Weights of a small self-supervised image encoder: 6.47M parameters.
Rows from block 11, named by matrix and row number. Rows with one number belong to one channel. Each number is 50 + 10 x the weight over its row's rms, rounded and kept within 0 to 99. All counts start at 0. After the name is the row's rms in percent of the matrix's.
# convs0: first 3x3 conv (model.blocks.11.convs.0.weight, 176x176x3x3), inputs 121-131, a 3x3 kernel for each
# convs1: second 3x3 conv (model.blocks.11.convs.1.weight, 176x176x3x3, transposed), outputs 121-131, a 3x3 kernel for each
convs0.136 099:54 54 41 49 65 50 55 31 43 41 48 47 59 58 62 56 37 47 37 54 45 56 64 59 55 38 42 63 51 39 44 55 56 43 61 65 45 23 39 48 38 42 55 53 57 51 65 44 56 50 21 28 33 41 52 54 46 64 60 51 57 42 53 49 39 50 41 59 51 43 58 50 41 66 54 46 50 49 58 54 49 55 50 66 65 61 67 47 55 41 44 44 43 61 55 47 45 58 47
convs1.136 103:41 69 34 57 42 55 54 47 47 53 52 28 39 35 50 54 43 57 48 63 54 46 43 44 50 50 50 43 53 57 44 57 46 41 51 61 51 70 33 57 34 47 41 59 56 60 39 62 60 53 59 43 42 39 50 51 39 50 28 72 47 61 27 53 58 40 56 33 48 26 36 41 51 48 62 47 54 54 54 44 51 51 36 58 48 43 66 68 50 55 43 49 55 48 59 46 47 45 57
convs0.137 095:51 47 66 62 34 40 40 49 48 48 48 51 58 59 45 49 28 49 59 57 43 57 49 48 50 58 41 59 64 72 44 58 67 60 58 44 44 47 53 44 67 39 29 63 54 62 66 57 46 39 62 49 41 53 63 45 64 41 42 69 46 46 26 65 49 50 62 61 54 50 50 50 47 47 52 56 58 57 40 47 30 40 45 43 57 53 45 45 55 59 43 50 48 46 47 51 57 55 60
convs1.137 097:35 43 64 61 45 50 47 53 61 54 51 49 63 54 47 38 62 56 38 63 61 58 57 51 56 46 37 49 57 49 64 43 35 64 51 48 57 55 51 63 34 35 88 46 31 23 61 50 41 50 45 64 57 56 46 65 43 43 64 36 57 32 39 55 58 58 40 50 59 75 52 30 39 44 52 61 62 55 64 45 50 47 51 57 68 45 40 32 67 55 46 56 56 59 53 42 50 49 51
convs0.138 120:32 62 57 68 48 50 42 50 44 31 61 49 63 34 46 66 37 50 42 58 38 53 37 62 64 64 50 39 56 52 52 63 42 41 57 39 48 32 56 38 30 50 47 50 34 52 45 31 58 57 47 54 42 49 38 51 49 48 65 56 40 50 44 30 72 35 69 41 60 58 69 42 70 51 48 62 58 53 52 45 55 40 46 61 36 65 43 53 35 67 26 46 66 66 30 43 53 26 60
convs1.138 115:50 80 52 54 57 50 42 36 70 50 55 29 48 66 30 46 45 61 63 61 47 40 47 32 63 46 58 73 30 48 62 41 49 66 37 56 58 49 53 56 58 58 54 51 40 36 52 40 44 40 53 58 65 32 47 52 61 50 39 38 51 38 50 62 38 59 37 56 54 41 51 67 38 56 48 67 46 55 54 33 51 51 61 38 59 35 71 58 49 55 53 43 51 52 53 54 32 46 61
convs0.139 099:55 43 41 55 52 48 40 34 51 30 49 54 42 54 41 48 39 52 44 62 46 55 57 61 49 57 46 39 56 65 37 51 53 59 50 61 57 58 52 48 51 46 41 43 41 46 52 59 46 35 68 61 53 64 55 61 47 57 47 42 35 43 48 60 44 69 38 61 62 37 57 36 55 22 29 53 55 47 65 59 48 37 39 48 85 38 42 26 40 43 47 38 54 42 45 40 56 61 43
convs1.139 100:41 51 43 54 53 23 56 70 41 58 42 49 43 49 50 57 47 52 54 43 49 61 45 58 74 52 60 56 53 46 47 47 58 33 44 65 51 41 50 54 32 58 51 35 50 35 51 58 44 53 51 43 33 46 58 52 41 61 63 55 53 51 54 38 55 56 41 54 42 53 40 44 64 48 55 46 66 49 33 55 61 60 47 59 48 70 43 68 55 55 52 38 42 47 54 55 46 51 52
convs0.140 096:49 44 50 55 49 50 51 66 49 69 67 56 41 61 71 49 67 60 32 49 53 54 44 59 61 58 41 47 33 29 66 36 38 77 36 37 55 49 48 52 40 66 34 52 55 48 53 42 39 51 38 48 61 48 46 50 51 33 37 33 68 48 44 51 62 39 38 64 48 63 51 52 39 63 25 44 52 46 53 32 34 57 43 47 45 44 48 53 38 55 49 61 52 35 61 48 59 60 44
convs1.140 097:17 39 45 58 48 40 64 57 39 44 55 50 42 44 63 55 43 51 45 61 46 38 40 69 57 54 55 55 54 49 39 54 42 45 57 60 61 37 51 51 53 35 49 69 52 57 38 45 58 40 39 43 40 46 27 31 46 38 54 71 71 35 50 51 35 60 31 40 67 48 48 53 53 72 61 46 51 55 68 71 38 46 45 62 42 53 49 71 61 45 58 48 47 48 48 41 34 38 66
convs0.141 105:49 58 72 59 50 62 55 54 37 38 43 47 22 49 56 42 45 56 57 43 38 45 52 66 52 45 50 71 58 52 40 52 49 39 55 64 50 52 55 58 41 34 59 38 53 49 65 29 52 42 53 39 54 62 42 31 31 37 73 64 75 42 56 21 47 29 67 60 44 52 30 52 56 62 39 68 50 44 50 45 57 48 63 51 73 53 53 42 46 47 45 46 48 45 51 45 44 42 50
convs1.141 100:52 34 33 45 50 34 40 65 61 40 37 34 55 51 69 40 57 50 59 52 44 53 67 36 54 85 44 42 48 23 57 49 47 53 59 60 49 73 33 50 42 41 50 48 44 53 46 56 48 41 69 41 57 39 78 69 60 54 62 61 45 55 62 38 53 39 67 56 61 65 47 64 58 61 54 50 38 68 47 61 33 49 45 48 50 58 44 40 48 53 53 57 60 51 60 56 51 44 52
convs0.142 098:57 44 62 49 30 33 65 51 45 51 50 43 55 47 35 44 60 53 46 55 71 62 45 57 45 44 19 40 68 30 70 59 34 49 63 51 27 50 56 36 49 43 51 45 29 38 48 52 32 47 43 56 44 71 58 54 62 54 36 75 34 47 31 61 59 40 46 42 39 60 55 43 47 47 51 56 42 51 37 50 53 47 41 42 66 40 55 37 51 56 44 53 57 53 55 67 47 63 70
convs1.142 094:47 41 40 59 50 53 44 48 52 65 31 45 60 51 30 44 34 56 43 60 45 58 36 40 36 60 35 42 54 45 43 44 58 71 49 65 64 56 53 64 54 63 59 35 44 50 52 43 47 49 48 46 54 60 67 59 71 43 45 49 54 62 37 53 52 58 40 61 47 67 68 76 40 55 64 49 55 45 64 63 48 51 47 41 60 48 57 61 37 57 42 50 48 58 42 52 44 36 47
convs0.143 093:62 50 60 48 40 51 65 55 51 58 62 46 53 45 52 47 56 43 58 73 68 49 47 55 37 60 47 62 61 66 55 53 65 39 47 77 49 25 48 45 46 48 47 29 48 45 31 40 61 49 55 56 56 53 51 47 40 34 49 53 73 49 32 59 56 73 52 48 67 39 39 67 60 56 56 57 65 47 38 45 47 64 48 37 55 44 42 47 51 51 40 48 66 44 50 36 60 50 44
convs1.143 096:55 62 50 49 59 55 44 67 59 48 26 52 44 77 45 18 56 53 43 44 42 46 40 60 48 31 58 47 55 47 49 41 48 28 41 45 58 49 48 45 54 59 46 73 55 53 57 49 49 37 21 53 66 28 56 46 41 52 58 56 31 58 43 47 46 33 49 64 43 46 51 51 50 37 21 51 41 43 51 58 58 58 48 51 45 45 44 37 58 57 52 63 51 60 56 58 57 56 61
convs0.144 116:61 26 40 38 54 53 25 48 62 63 38 59 43 59 46 59 55 43 70 49 50 33 47 67 57 54 33 41 64 53 61 50 43 58 46 53 48 32 45 56 54 61 40 66 44 51 43 47 53 57 53 58 53 40 37 39 56 48 46 64 55 56 43 53 60 56 45 35 49 41 59 59 74 39 54 48 64 54 34 54 54 55 48 51 59 50 35 46 51 67 41 62 49 62 61 48 43 51 52
convs1.144 108:46 53 71 54 66 60 49 53 48 44 46 57 29 58 58 42 33 56 50 44 51 51 57 56 46 53 41 45 50 36 68 47 50 42 35 59 46 59 48 49 43 56 48 66 56 48 47 38 26 49 68 66 59 56 43 42 47 61 43 53 37 61 27 58 45 43 26 46 57 56 44 52 33 45 37 49 62 53 49 68 58 62 40 55 41 65 29 62 30 74 50 54 43 45 41 40 45 56 53
convs0.145 097:44 38 75 62 45 43 53 46 56 40 28 44 61 37 35 44 58 49 51 45 53 42 44 51 47 28 50 66 47 48 52 54 44 48 26 25 40 65 48 56 68 53 66 46 54 62 57 40 55 48 34 58 53 47 43 55 72 46 46 43 29 73 37 46 44 40 60 59 46 48 64 58 47 48 44 46 68 53 58 29 51 33 48 38 57 65 59 37 39 41 73 52 58 32 46 52 49 51 39
convs1.145 101:28 62 54 43 45 43 63 53 53 59 42 37 71 55 52 48 55 47 55 66 63 76 58 74 60 40 42 54 53 50 30 55 31 40 66 52 76 33 48 45 31 49 45 40 57 57 48 46 38 41 43 37 55 55 23 34 63 44 57 37 73 39 56 34 25 50 29 63 69 52 68 60 67 57 55 48 47 51 46 29 47 71 60 45 46 26 51 50 51 57 63 62 46 58 54 57 57 67 51
convs0.146 097:56 47 47 42 37 65 42 37 51 58 54 52 45 54 42 45 54 53 67 63 42 41 61 33 34 28 51 43 48 49 54 54 39 37 38 29 53 67 47 79 60 59 57 45 55 62 40 26 53 41 27 58 54 46 34 47 44 64 52 49 51 56 56 62 50 55 52 51 44 49 41 66 69 42 64 49 47 48 35 54 52 48 62 49 46 61 83 52 59 50 41 46 42 52 44 57 47 54 45
convs1.146 097:52 70 66 60 40 56 37 35 50 64 28 58 58 52 45 31 39 57 31 26 53 62 47 39 51 26 41 58 44 56 84 61 51 68 68 55 38 46 65 59 62 57 53 47 40 38 41 40 37 47 63 41 53 68 27 27 65 41 73 51 39 50 39 35 45 41 41 46 42 54 51 58 49 56 48 75 39 49 55 38 36 62 56 53 66 39 47 43 45 56 61 66 43 50 67 53 49 49 52
convs0.147 114:41 45 39 47 43 38 54 43 58 51 45 35 51 76 47 51 31 40 53 47 60 45 55 55 47 60 30 59 60 41 45 46 60 42 53 49 45 51 36 47 61 56 46 48 46 44 60 58 70 47 48 56 70 42 48 62 47 45 55 57 45 37 49 50 58 51 62 55 41 45 55 75 58 54 48 26 20 62 58 66 40 45 12 55 42 49 51 45 39 53 47 55 38 52 45 41 31 46 44
convs1.147 111:54 50 52 56 54 66 53 53 54 44 43 57 26 61 62 56 41 33 49 27 59 63 46 39 49 69 44 50 59 50 40 51 45 52 44 46 48 44 54 30 71 57 40 43 50 41 55 38 66 62 62 30 66 51 45 26 46 56 49 58 84 53 43 50 49 38 35 42 40 40 45 57 51 61 56 69 56 57 38 32 58 74 60 51 58 34 66 46 67 52 50 58 51 53 32 60 47 33 61
convs0.148 096:51 49 54 39 42 47 44 71 39 52 28 43 60 46 50 62 67 37 47 56 65 52 45 66 49 55 34 49 62 49 49 46 55 58 43 55 52 51 37 37 61 38 57 56 50 49 45 73 40 28 52 51 59 48 55 60 43 49 40 42 57 25 61 43 47 33 59 40 36 43 36 60 59 58 35 42 25 50 31 64 59 60 56 55 44 53 40 27 63 55 37 59 64 51 42 70 43 64 67
convs1.148 101:47 55 40 74 74 53 52 45 58 33 23 47 46 37 53 59 57 51 53 56 48 48 52 39 43 55 33 53 57 52 55 50 64 38 63 54 39 50 37 62 39 51 50 20 78 37 43 53 65 56 55 39 49 50 53 44 43 51 70 92 54 23 65 70 65 39 63 66 57 45 56 63 28 56 55 57 63 49 37 62 43 49 69 59 61 52 49 59 40 40 54 43 60 51 43 45 47 46 56
convs0.149 110:61 55 39 68 50 39 60 46 60 38 48 67 40 46 28 66 52 48 50 51 44 32 48 50 75 50 59 56 42 36 49 47 51 46 52 48 44 47 41 57 47 57 65 42 61 55 38 50 39 50 67 48 36 52 51 47 53 52 37 43 52 69 70 67 42 49 43 63 37 45 67 48 44 58 60 37 52 56 51 29 73 57 50 44 39 53 48 38 44 53 50 52 43 45 42 56 74 49 43
convs1.149 113:58 41 53 44 44 60 61 36 53 55 37 56 63 61 53 41 44 64 42 55 23 34 55 52 54 51 59 53 35 38 45 44 43 49 58 38 55 25 57 52 41 50 45 46 39 59 75 40 50 56 50 39 52 56 58 33 45 60 42 50 49 60 49 61 43 33 47 61 49 47 53 44 28 42 49 60 38 56 31 60 60 47 58 61 41 46 51 57 40 43 44 41 59 49 30 51 41 58 62
convs0.150 099:26 46 56 36 37 61 53 46 33 51 44 50 54 43 53 26 46 44 49 59 41 20 40 54 53 47 54 39 52 29 41 37 32 55 49 36 36 57 42 57 51 38 57 12 56 48 49 39 53 53 37 57 42 50 37 42 42 51 51 44 52 67 66 38 58 48 48 53 58 46 46 55 64 28 59 44 35 44 38 44 27 52 53 42 52 43 42 45 45 39 51 46 46 45 49 55 52 80 48
convs1.150 102:42 39 42 30 57 49 41 57 50 66 48 60 64 46 60 54 44 70 47 65 65 48 41 84 51 30 53 58 50 53 54 50 43 53 47 46 57 42 25 46 31 42 47 51 67 60 46 52 56 40 46 50 46 61 48 21 48 49 39 50 47 59 50 49 51 54 46 40 36 42 39 58 48 48 65 33 51 57 64 49 60 53 59 72 46 52 38 53 39 68 45 47 39 51 50 50 57 64 54
convs0.151 098:44 53 42 62 63 45 73 56 48 56 56 53 62 63 41 46 45 43 45 61 29 50 31 37 51 48 48 51 61 60 66 63 65 73 66 54 73 29 57 51 40 55 60 57 69 54 61 58 48 35 45 57 55 69 51 45 54 55 69 40 59 34 33 51 40 44 43 42 24 53 60 50 50 47 25 37 58 58 44 61 48 60 33 56 58 36 53 44 70 38 46 60 51 56 55 55 46 57 46
convs1.151 098:45 55 46 52 60 61 47 48 40 50 39 61 66 58 39 62 42 56 51 65 49 40 41 45 48 42 41 67 41 50 57 48 54 52 32 60 46 37 48 45 61 47 28 63 37 56 44 58 56 55 31 60 47 66 43 48 42 43 38 38 51 39 59 34 46 58 61 51 50 50 48 45 46 45 55 34 63 16 60 68 42 38 47 51 52 43 47 70 69 45 46 44 67 35 56 53 43 42 55
convs0.152 097:47 54 54 56 48 51 47 57 47 54 44 56 58 52 45 60 57 43 54 52 68 56 45 53 52 36 58 43 63 45 41 48 55 51 54 53 45 62 59 55 64 59 50 50 41 48 36 51 47 76 61 56 67 58 55 47 32 46 44 25 39 50 49 75 45 60 35 51 67 50 62 43 64 46 55 51 60 38 45 21 45 67 41 52 52 58 38 41 44 78 53 47 54 39 38 59 47 51 44
convs1.152 099:42 18 70 55 76 45 45 35 58 57 59 44 53 42 61 36 42 35 28 40 44 57 44 54 48 50 53 66 41 41 60 52 18 57 45 44 49 32 50 31 53 61 55 41 46 44 81 39 39 43 47 45 60 42 29 51 59 30 45 53 38 74 55 56 49 50 38 56 45 42 52 45 58 49 50 48 44 43 47 61 44 44 67 61 53 41 41 41 59 51 47 41 74 55 49 66 56 49 49
convs0.153 104:59 49 53 62 56 31 49 34 49 49 49 46 42 43 66 60 34 53 66 47 33 42 35 69 59 57 45 63 61 48 54 35 45 39 38 43 36 54 50 61 59 47 49 50 55 61 35 37 52 34 53 44 62 48 51 59 39 53 55 44 32 67 53 59 38 63 53 54 58 45 71 37 51 74 57 19 51 57 50 56 45 66 73 45 48 53 39 46 40 54 58 62 49 55 61 56 43 51 50
convs1.153 109:44 47 50 60 49 41 88 47 46 39 57 55 42 58 33 53 52 27 46 49 31 39 58 60 51 58 62 46 66 47 54 46 48 48 59 36 40 48 50 52 60 54 46 49 20 70 51 33 39 48 63 38 47 44 49 48 56 46 69 38 34 43 72 48 45 56 40 45 43 54 53 52 44 48 58 42 39 66 58 55 52 40 59 60 73 49 54 48 39 43 36 38 48 37 43 49 49 58 45
convs0.154 100:41 64 69 45 58 66 64 56 51 53 53 51 63 48 55 33 61 51 61 44 36 65 53 38 47 40 59 43 47 65 46 45 52 50 49 41 27 66 52 48 44 48 51 59 63 58 56 47 48 49 70 37 60 67 57 55 42 66 57 42 74 45 49 42 54 54 45 53 40 47 39 57 49 57 44 47 44 59 60 38 45 39 45 53 41 52 51 64 58 56 58 55 59 63 45 45 34 51 49
convs1.154 094:58 65 56 45 29 52 41 51 71 56 54 40 34 46 56 27 55 45 41 48 54 39 52 36 53 48 38 43 41 55 58 64 47 54 42 34 36 56 55 61 41 28 28 28 48 54 42 42 64 64 42 59 48 35 46 66 43 48 49 29 54 53 60 47 48 40 59 34 45 57 37 45 52 52 50 46 58 36 59 48 58 59 56 48 45 53 34 47 67 46 48 41 56 43 48 39 55 61 48
convs0.155 098:50 58 40 60 45 43 47 40 40 53 51 42 70 56 57 39 55 78 46 60 57 33 49 58 36 49 53 41 41 56 54 51 50 60 64 37 38 42 49 45 35 56 49 60 66 58 47 35 75 55 50 63 24 37 45 18 52 47 36 46 46 52 57 45 52 54 56 64 50 37 31 54 60 76 50 39 24 55 70 72 76 60 48 58 54 66 24 48 52 38 52 51 59 44 50 38 57 44 38
convs1.155 095:41 47 57 43 28 55 57 60 66 53 53 35 35 50 59 60 47 67 66 77 62 28 46 47 44 46 71 60 38 54 39 42 46 41 41 51 54 52 64 49 53 39 52 62 30 55 41 31 70 53 64 56 65 38 48 44 32 41 53 41 49 53 54 49 48 45 54 51 40 55 44 47 55 51 47 66 49 61 41 26 43 46 49 52 58 48 44 46 47 54 50 42 35 59 53 43 60 49 39
convs0.156 096:52 59 52 55 39 48 29 43 62 26 57 51 45 56 37 35 45 57 51 74 53 53 59 52 61 51 46 81 67 71 44 55 40 44 60 60 40 46 46 48 47 37 61 45 52 58 48 33 47 51 53 74 76 61 47 31 38 54 50 45 45 59 50 53 41 64 51 60 38 56 58 57 55 80 47 42 55 45 44 41 54 43 48 35 43 37 63 40 39 40 45 63 67 58 51 51 45 41 62
convs1.156 096:59 45 58 49 49 61 51 37 52 52 41 52 42 49 50 40 54 62 54 49 66 47 39 43 44 50 47 54 25 43 42 42 50 39 53 55 50 58 68 65 48 33 50 31 46 55 57 39 66 59 43 33 37 55 64 50 48 47 44 44 47 57 71 44 60 32 51 57 54 57 58 31 70 54 53 64 56 54 57 63 46 48 41 55 26 32 40 64 59 52 64 61 33 60 52 49 53 42 49
convs0.157 103:52 36 43 53 31 51 67 60 56 43 63 35 32 42 32 74 31 56 42 62 61 57 80 48 50 46 47 54 33 78 38 43 67 57 47 30 62 55 59 39 49 28 40 34 65 62 38 44 45 55 40 40 49 48 57 34 42 37 41 38 39 45 45 52 32 48 45 69 46 55 65 57 33 42 43 46 51 41 65 53 48 55 45 59 60 52 66 60 46 60 51 50 53 50 44 46 45 36 50
convs1.157 102:66 58 42 58 55 53 55 32 42 71 49 42 58 61 73 52 62 68 61 41 37 53 66 40 29 52 63 47 58 42 50 48 46 47 50 58 60 44 45 60 62 49 36 70 50 63 50 55 33 44 62 57 59 69 51 49 62 62 38 35 28 53 42 55 42 29 47 40 52 43 51 53 33 44 45 59 33 48 83 39 40 47 59 35 36 34 50 57 50 39 65 41 75 63 30 56 58 50 53
convs0.158 100:44 50 65 56 60 41 43 48 46 51 56 51 47 40 56 37 62 65 82 24 08 52 29 46 50 54 58 57 59 63 52 49 48 41 60 44 31 49 78 46 48 55 44 33 49 57 47 41 31 46 39 47 67 35 54 41 46 55 42 58 33 42 53 41 72 39 48 44 47 69 43 70 51 59 47 56 44 26 54 47 52 32 53 81 58 44 62 49 57 46 31 67 51 44 55 47 39 35 47
convs1.158 102:52 37 64 71 58 37 41 53 48 53 45 51 51 58 48 57 61 49 34 30 43 38 44 45 37 53 65 43 38 55 47 65 54 77 38 35 46 50 43 36 64 34 43 65 67 49 48 43 55 38 60 55 50 61 33 55 31 57 44 57 51 59 41 53 46 53 39 69 38 56 55 49 45 49 52 49 39 45 58 50 42 49 53 54 60 55 56 47 53 60 52 52 62 57 47 50 68 59 44
convs0.159 112:63 53 70 47 58 55 64 44 46 55 30 54 45 63 49 46 55 59 47 37 42 60 54 28 46 61 64 50 54 59 35 50 51 38 60 38 27 66 49 45 37 52 58 25 49 57 60 36 56 41 40 57 48 46 48 38 39 67 65 41 35 54 45 44 56 52 64 57 44 29 54 48 52 57 56 29 59 38 50 61 38 16 69 45 41 30 47 53 79 47 38 30 51 39 58 39 66 45 50
convs1.159 114:69 65 47 49 59 33 46 62 49 47 26 49 59 52 26 34 55 64 65 69 69 52 44 51 64 38 59 51 43 48 49 53 55 42 67 49 55 46 57 57 43 54 38 53 60 65 37 44 33 55 54 45 48 47 64 63 68 40 35 49 37 50 38 62 48 63 60 34 68 46 51 46 57 42 60 57 36 57 49 32 32 49 41 60 56 57 45 45 46 51 45 39 66 38 43 58 50 51 52
convs0.160 097:53 52 60 55 65 46 49 51 57 56 31 45 53 48 62 53 48 42 40 56 43 58 60 37 58 42 27 51 46 38 57 48 42 37 59 45 46 39 40 56 40 62 49 50 47 38 53 55 52 57 59 51 36 43 67 44 62 60 48 35 35 58 41 42 51 45 46 50 53 47 64 61 51 62 65 35 55 46 45 66 52 60 44 57 64 58 50 51 35 57 78 45 56 73 54 54 54 53 54
convs1.160 098:41 62 29 45 69 35 42 75 60 43 58 58 52 60 68 52 65 25 46 71 45 53 40 43 36 40 73 54 44 56 66 33 44 43 49 53 69 67 29 66 36 52 57 53 56 54 31 58 55 32 58 39 41 54 56 45 46 45 36 51 25 57 58 52 52 49 40 45 68 36 30 61 59 43 34 51 32 55 52 54 36 43 51 52 55 57 49 50 52 56 52 37 83 53 57 80 40 49 62
convs0.161 112:40 63 56 49 42 49 55 72 45 54 40 34 40 38 55 44 37 48 47 54 51 40 59 55 59 43 55 45 43 60 49 40 43 42 50 57 34 64 41 45 52 43 57 45 46 49 35 46 46 47 49 52 41 51 47 61 51 75 40 36 60 43 57 49 29 63 56 38 51 40 28 56 55 60 65 59 38 56 48 49 41 59 50 53 52 49 43 44 50 31 38 51 42 36 47 45 52 73 53
convs1.161 103:47 39 66 34 39 55 42 42 51 49 60 51 51 65 52 48 50 58 42 52 44 58 48 46 19 49 54 36 61 53 51 54 41 48 31 56 44 57 50 39 52 63 42 54 44 38 46 34 49 57 55 50 52 57 43 50 70 58 56 36 29 51 67 51 47 55 49 57 34 34 43 46 35 57 54 57 55 53 58 48 27 48 55 57 64 43 35 34 64 56 45 47 53 50 54 46 44 42 54
convs0.162 107:58 48 73 64 43 47 61 40 48 41 57 64 51 40 49 59 44 39 46 53 65 70 28 42 43 43 30 36 37 38 50 45 62 50 65 45 34 44 37 34 47 35 40 46 41 58 48 46 47 55 42 40 55 51 46 40 49 51 27 53 73 36 48 49 41 52 60 25 52 56 50 53 50 41 36 65 70 44 44 47 76 43 55 52 60 38 45 68 48 43 58 41 57 62 38 45 50 34 42
convs1.162 105:62 52 61 53 52 65 36 59 43 58 44 62 38 71 30 44 49 53 77 56 45 74 63 47 45 37 39 52 45 48 75 48 35 63 43 46 44 36 57 60 42 65 52 28 77 47 33 51 48 39 38 68 29 39 36 65 47 57 52 58 68 53 29 52 55 49 51 50 49 61 19 55 49 26 59 41 37 41 49 37 54 53 53 52 56 55 56 41 49 49 48 56 55 56 51 47 36 51 55
convs0.163 116:44 50 54 46 21 61 34 35 50 57 49 53 66 54 51 56 43 57 70 47 49 49 52 46 43 51 39 52 31 77 41 59 69 45 51 56 44 39 58 52 29 70 52 72 54 51 49 47 66 44 47 56 29 44 57 50 44 39 59 61 47 66 60 23 68 24 58 50 52 68 55 49 41 42 48 42 61 53 44 56 51 51 51 49 45 52 59 40 67 50 61 15 60 48 45 32 36 33 45
convs1.163 117:44 45 72 68 58 31 47 51 50 53 38 46 54 56 50 61 47 45 54 47 80 66 39 56 51 61 47 78 35 50 68 55 52 51 55 39 48 57 31 38 43 57 55 50 39 46 54 40 88 51 56 62 55 39 47 57 42 42 47 47 63 42 51 51 50 66 68 47 39 65 49 42 60 75 40 77 30 37 58 51 43 67 45 52 49 41 56 47 59 57 53 44 28 50 66 39 50 56 50
convs0.164 101:55 50 61 42 39 50 53 60 60 41 47 46 53 66 53 53 43 64 47 77 36 61 37 46 43 35 54 63 54 42 49 53 51 63 55 45 38 36 51 65 44 40 46 39 53 44 46 58 46 52 39 47 56 47 42 57 52 61 47 63 28 34 50 40 60 62 65 34 41 50 49 48 62 52 30 49 48 64 48 36 61 45 65 55 36 59 42 53 51 64 29 40 55 19 60 71 44 43 57
convs1.164 099:42 31 55 41 66 60 37 45 56 32 51 66 64 50 40 54 37 52 51 62 38 69 31 64 61 32 50 45 55 47 38 55 54 38 51 36 47 47 46 47 52 59 46 56 50 52 56 62 42 44 46 64 47 51 48 55 59 76 70 48 51 29 41 45 25 48 53 47 62 40 45 50 70 59 49 68 45 47 44 56 37 54 40 58 37 57 63 41 35 53 47 53 53 44 44 48 65 51 63
convs0.165 101:45 63 27 53 47 52 30 48 68 16 30 54 59 63 61 51 39 60 29 37 76 42 54 42 59 45 55 57 76 36 57 52 52 68 46 52 42 37 55 37 68 50 45 53 29 53 43 47 51 62 52 54 57 43 64 62 62 60 44 46 54 25 48 27 55 51 55 65 57 65 65 47 51 49 41 62 53 70 36 50 51 52 48 60 53 51 49 44 50 58 54 71 40 54 45 48 38 77 37
convs1.165 103:29 32 60 49 53 46 63 56 52 47 49 35 47 56 36 41 51 60 40 58 35 82 33 36 34 44 54 52 51 55 49 66 28 52 52 39 62 50 47 48 37 51 44 46 48 55 54 49 53 15 49 56 45 49 48 57 54 34 43 53 47 53 62 38 42 64 36 70 59 42 38 62 49 75 45 49 34 52 35 62 44 41 54 48 47 45 70 45 50 49 52 42 68 49 55 54 55 34 59
convs0.166 112:29 53 55 58 32 48 64 42 50 56 45 62 44 55 25 46 44 66 40 49 53 52 60 50 66 20 61 35 51 33 44 47 50 71 47 55 46 39 46 59 39 52 39 50 51 50 47 46 59 50 57 57 75 53 34 46 62 47 21 42 53 60 50 40 63 60 52 44 56 48 70 55 54 38 62 71 51 47 42 60 41 39 42 49 43 51 42 60 51 55 45 42 48 49 52 43 64 59 63
convs1.166 106:29 64 24 51 50 61 54 42 51 34 50 58 45 51 45 65 38 49 45 57 41 52 27 60 55 45 45 63 64 42 50 45 57 67 36 50 45 40 46 44 79 40 20 59 39 49 18 65 48 51 54 49 53 41 71 35 56 39 71 46 60 36 50 40 40 38 49 53 45 58 35 48 55 35 50 47 42 50 69 51 45 47 69 56 52 39 54 27 55 40 38 31 53 35 58 61 48 39 37
convs0.167 096:34 45 43 59 64 58 64 44 39 43 46 39 79 53 71 42 34 54 44 45 43 54 38 62 55 39 42 55 62 38 39 40 41 49 52 58 54 36 58 45 69 51 55 35 66 52 59 73 71 42 40 38 51 33 46 59 60 67 27 36 46 58 47 61 52 60 55 46 54 46 45 51 66 57 54 42 58 44 51 73 45 32 66 65 54 57 68 60 60 43 43 53 41 39 46 42 25 49 44
convs1.167 100:48 50 45 62 44 41 58 61 43 47 45 60 35 25 37 43 57 40 32 45 38 55 52 55 58 50 32 49 57 51 39 51 48 80 53 29 54 43 32 52 48 70 43 54 49 38 47 41 62 58 40 66 43 54 61 33 47 67 63 41 54 59 38 48 51 57 58 50 35 37 53 50 34 43 45 31 67 54 49 29 55 60 64 48 35 58 40 41 40 66 45 51 53 45 50 52 39 33 57
convs0.168 103:38 49 50 59 41 65 52 43 57 36 48 41 62 52 75 44 61 53 50 34 57 39 47 60 36 70 46 52 45 59 47 44 56 59 55 44 47 53 61 29 28 58 42 82 59 46 45 50 42 42 51 51 53 54 57 49 46 50 28 48 53 51 40 55 50 42 51 40 38 41 37 62 51 54 58 56 64 35 50 23 55 42 53 33 57 63 59 44 40 47 42 51 46 45 48 60 50 58 37
convs1.168 104:50 51 51 16 67 53 43 40 49 54 46 45 31 59 62 51 40 45 52 47 46 43 69 50 34 33 50 61 55 36 46 45 66 46 49 59 54 41 52 58 54 47 54 53 40 43 55 48 54 52 63 47 69 34 58 46 54 57 63 51 49 44 36 40 45 58 55 62 55 49 52 70 69 55 43 58 44 44 45 50 58 59 42 64 26 51 78 47 53 38 51 61 45 55 44 49 46 43 44
convs0.169 089:43 45 46 46 66 50 57 58 46 41 55 44 41 57 53 53 47 45 43 47 35 48 49 37 53 70 41 49 58 73 59 55 56 44 53 58 35 44 59 40 47 59 57 60 50 43 51 52 49 54 31 51 56 51 54 40 74 50 50 45 44 33 39 47 52 57 69 64 23 59 62 50 51 51 53 57 49 63 66 62 58 61 45 49 25 55 49 42 46 50 47 47 43 57 47 26 70 48 53
convs1.169 090:36 45 60 39 56 51 49 38 70 50 34 51 37 39 52 72 62 50 61 51 46 43 51 50 63 39 44 71 35 36 63 37 51 44 32 60 36 49 66 50 63 49 61 41 35 39 43 47 44 59 37 42 55 15 35 55 44 57 55 35 62 33 41 53 50 46 60 60 65 44 49 55 63 41 45 50 61 48 53 38 44 50 62 50 56 38 51 55 56 41 46 59 40 65 59 37 46 59 52
convs0.170 094:70 41 72 55 49 47 55 47 30 28 48 45 51 54 13 42 39 58 43 42 58 27 72 49 53 57 58 49 45 40 57 45 53 61 40 51 62 40 51 43 53 38 41 56 48 35 70 49 52 54 43 37 51 70 54 59 70 55 22 40 34 72 32 51 60 42 54 41 49 41 50 75 71 46 48 34 41 57 38 43 60 29 50 59 34 39 72 54 48 51 55 55 47 44 48 43 50 49 54
convs1.170 092:73 55 59 54 55 52 42 52 41 40 58 63 62 29 54 40 71 46 46 61 33 62 47 61 51 63 35 41 45 62 56 52 53 60 72 50 54 46 37 62 31 61 46 59 62 59 56 53 36 43 51 56 48 42 38 47 49 51 33 66 43 49 56 48 50 50 63 67 34 63 52 46 40 49 51 34 36 40 62 61 56 56 55 37 52 61 57 61 56 53 38 55 34 47 51 57 44 51 54